config = dict(
    encoder_activation='gelu_tanh',
    encoder_shared_expert=False,
    encoder_subsampling=2,
    encoder_pooling='class_token',
    text_encoder_qk_norm=False,
    text_encoder_parallel_block=False,
    optimizer='soap',
    beta1=0.95,
    one_sided=False,
    final_lr_fraction=0.01,
)
Rows from block 5 of the audio encoder of a small contrastive audio-text model, named by matrix and row number. Rows with one number within an expert belong to one neuron, the router's apart. Each number is 500 + 25 x the weight over its row's rms, rounded and kept within 0 to 999. All counts start at 0. Numbers have three digits each. After the name is the row's rms in percent of the matrix's.
Before each expert's rows are labels from the 100 clips, of 14976, where the router gives the expert most weight on average: "top examples" is what is common among them. Only what is clearly more common there than usual is listed. The data: babble in 24 made-up languages, each with its own sounds, syllables and stress or tones, from a formant synthesiser. In brackets: how many of the 100.
# router: router (encoder.blocks.5.mlp.router.weight, 4x160, trained with AdamW), inputs 0-79
# up: expert up (encoder.blocks.5.mlp.up, 4x160x160), inputs 0-79
# down: expert down (encoder.blocks.5.mlp.down, 4x160x160, transposed), outputs 0-79

# expert 2
top examples: mains hum (73); /y/ (41); /i/ (34); /ɔɪ/ (34)
router.2 103:492498491505540500524493485518456539515456519501469507492519508519532553536509488517492473487507527524537523493482534532480505489489479506532468503532514460521488471453489479523504484465530475510462534502470497483510522496536520493542535533
up.0 090:499496490513483475446497452494469484493487493525505515499474491511475462513531528493511481521465499537513508465527523474578513455506501456491524524487487516458492503460503506475468485454511455502475494515534520509508504489493542536565476509
down.0 084:477445525544547503503495501463525503467526510478452473510506521477472523536497450531471477488492492443509443493477460514514470536512529514513506477509479500483499502520473526509517494482528523548508547538490503518503497456503485496470505456
up.1 100:490532481503553490513474488494513485453481501486540493492499484510508504490482474528499487483501512528513514487506539522457505509484493449488551502476509478478539505493501486514488503483541435450488527528529485500545519437497488493525545530
down.1 106:473483485493460473480525490494499531560463526500457506469463484476534464518514518529529514548476516494457477502454518528523454509528538547489489470506522507521449510508477515517480512511441495526510471535452488502464516539527509502470538497
up.2 067:517483501472457499468529505494509515492466545528477482482476468490513545509504555486473513509524480466506515491504498491523468535545489483552501499501538465469504445512509475518498498450512490505512473481485500465487497525466516469489516553
down.2 071:504528496509534542507517511487512463484482481482437524501491520535480517472495443492528502487471479508473488478479515523494517489468528531467509506505506488517506540482495490515539517537511462505497542499479525523481464479543509532509490450

# expert 0
top examples: prosody: no stress (60); /t˭/ (52)
router.0 104:489478497521496469484496513487490500468503491495563464560523443559453502487483450500489513512527500467518478455461524517487532541527516502519511540489503463469525517489503495495515508491455486542472475481512505477501495530473516483492479553
up.0 074:498480500509517498482527535502518481510516554546505482492493533465479502507458516517498494526482533500533485567471467469517487519513501520519481492501540514486504483460507463501473443483475473459472491492511510508533499455512509446528502511
down.0 080:551471467519502484511492446485523505477503445477485510524455461483519521500509459487464520483544449498476518482488528540508485469526488498519527520526485494511488499513466522501513560488532525529510468456513483470458488545491501543507487470
up.1 112:522484437488511504474468515486520521491514498493471442495518539468466498553512473505480458484478494527502491506502494495536478481453492486438524477513567503510507465513530467506518496466504461509520509509505490489493516529493555498490492539
down.1 119:468495512484515493457493494469542512502493507524427467487487508478512508556505496494520484469464483518498515508473519480534527428508534507464461468472517520499504497525472503444497526493529512486476448517504443522491491517471570506525491496
up.2 097:484476524465497494491509479482494494501472509479523495503515475517478491545468514518508484508493476485507436470484499523460512485551456474487483542511560511515529457478454473467545533446485501490480489510493458509547478468515503459478516504
down.2 087:485497489528474509536468457512523483517456484502498484476478496481488504499502475516486474485524479520505523513485478518524530464473476481472480469516499515522562467517486530532479533443528490485517500464485492501494502483506495431520485497

# expert 1
top examples: /æ/ (93); reverberation (87); prosody: stress on last syllables (59); /ɛ̃/ (56)
router.1 099:492488471468478501507501464521483506515531484476555524531484557476459491511496510476525531499488469480512511508497499468473498531502476469526484503475454534500546538514504466534537550527514501494503516495545535466495466511485499510488498470
up.0 053:461474494498502503497515469489519534470476516508479477496499458460493491506497491528500492519483487492453498546481536490475465523510474529498520471475517470487472507526508476517475490453447556486455522499525497488494545467474505516523501501
down.0 057:528497491522480476476470499498470445512537490498487520521516495525486497527479534501520505472509501517499547448542487480513510512490538466478469508497551518479477487453469506492512494554541475506543525484473491502520514521538521511509482516
up.1 055:533458478510557537510518477487482468504525515505516506542502486496451499528509510506506461515511538470482542509502510453487525493483510467497542490470486491503480490539510462488526493507522482513481448494530530474482541505547488464514490482
down.1 054:507532508527512448492488528526499527479497470502561493519510516498491511480475508466507550495508514524518540489482498495544513530508544498464467489539489479532518540487500548500501512466499490518526503462515532497518457490494494492525466513
up.2 092:492528507496502511425472460510455505457505482486492433504506482516512523524489445482492504513462489528507484498509478502526482515510489537516511534452521563514482540504492521499497496476488493543481549521494529502533487478474536472507497505
down.2 104:500511464477517479464519478495462507467512449495507510480503447515516507526471459451475457466487492510538537518483510523530473498506516539483502563483509507503467510521515507469479516499492533551453501544524499502500478500517534479496479512

# expert 3
top examples: prosody: stress on first syllables (89); reverberation (81); /aʊ/ (64); /h/ (51)
router.3 094:489534503518491461517493496506493504491446489451516539502506534525471495469469541519522463483527494495521506484480487457501472496463513502526534478477487561524478495502513493506537444462534530523535536485491490472528480474495508540467508513
up.0 081:514501503472469473494507507446505488521440538510517490501564539478452455518508437496535461497499508481495486478487504535489541482534475470510509500512514538471499490519453473520468502472522515465459504530488511522485487520520513459475455486
down.0 079:480497491544515490454460496551472467459532468476499487487465469496527510466489501487461501478522492535498467504479479484477461503465544513498528487477480482550491458491551517479525493500518504524572509468505457496512514472473513545525558483
up.1 121:506555473472450468449432516476450508486520510512529491527494517500510501507504545525511513457508472525540539504482489510487503524458495491502513537456504487484492523509505450482524513489466511498480496466499563479523527518542470498467498505
down.1 116:513481546468511497488567527471465491494538480483473513562506505520495487484506547469500525518502510504497529483472490548513482494508534520486499508500506525531489536471505539496539472482521473475521483527529484482525482466468489521499462525
up.2 096:521540517500490482442465531456463513477457516467496505485514496503495452494485462496531543504478492525517492463510483535503511508551539473550498491498530500488503429502545511515534484453486555523484492487459500458472520486439491520481514492
down.2 103:502540534477477516490469521478475513539498520472507501505506498548468497480488503518462498480489521533504502482487466527514508488503499556523554519468546498496508486529509470538513547480545515492489496507533513519494561471489534482516491524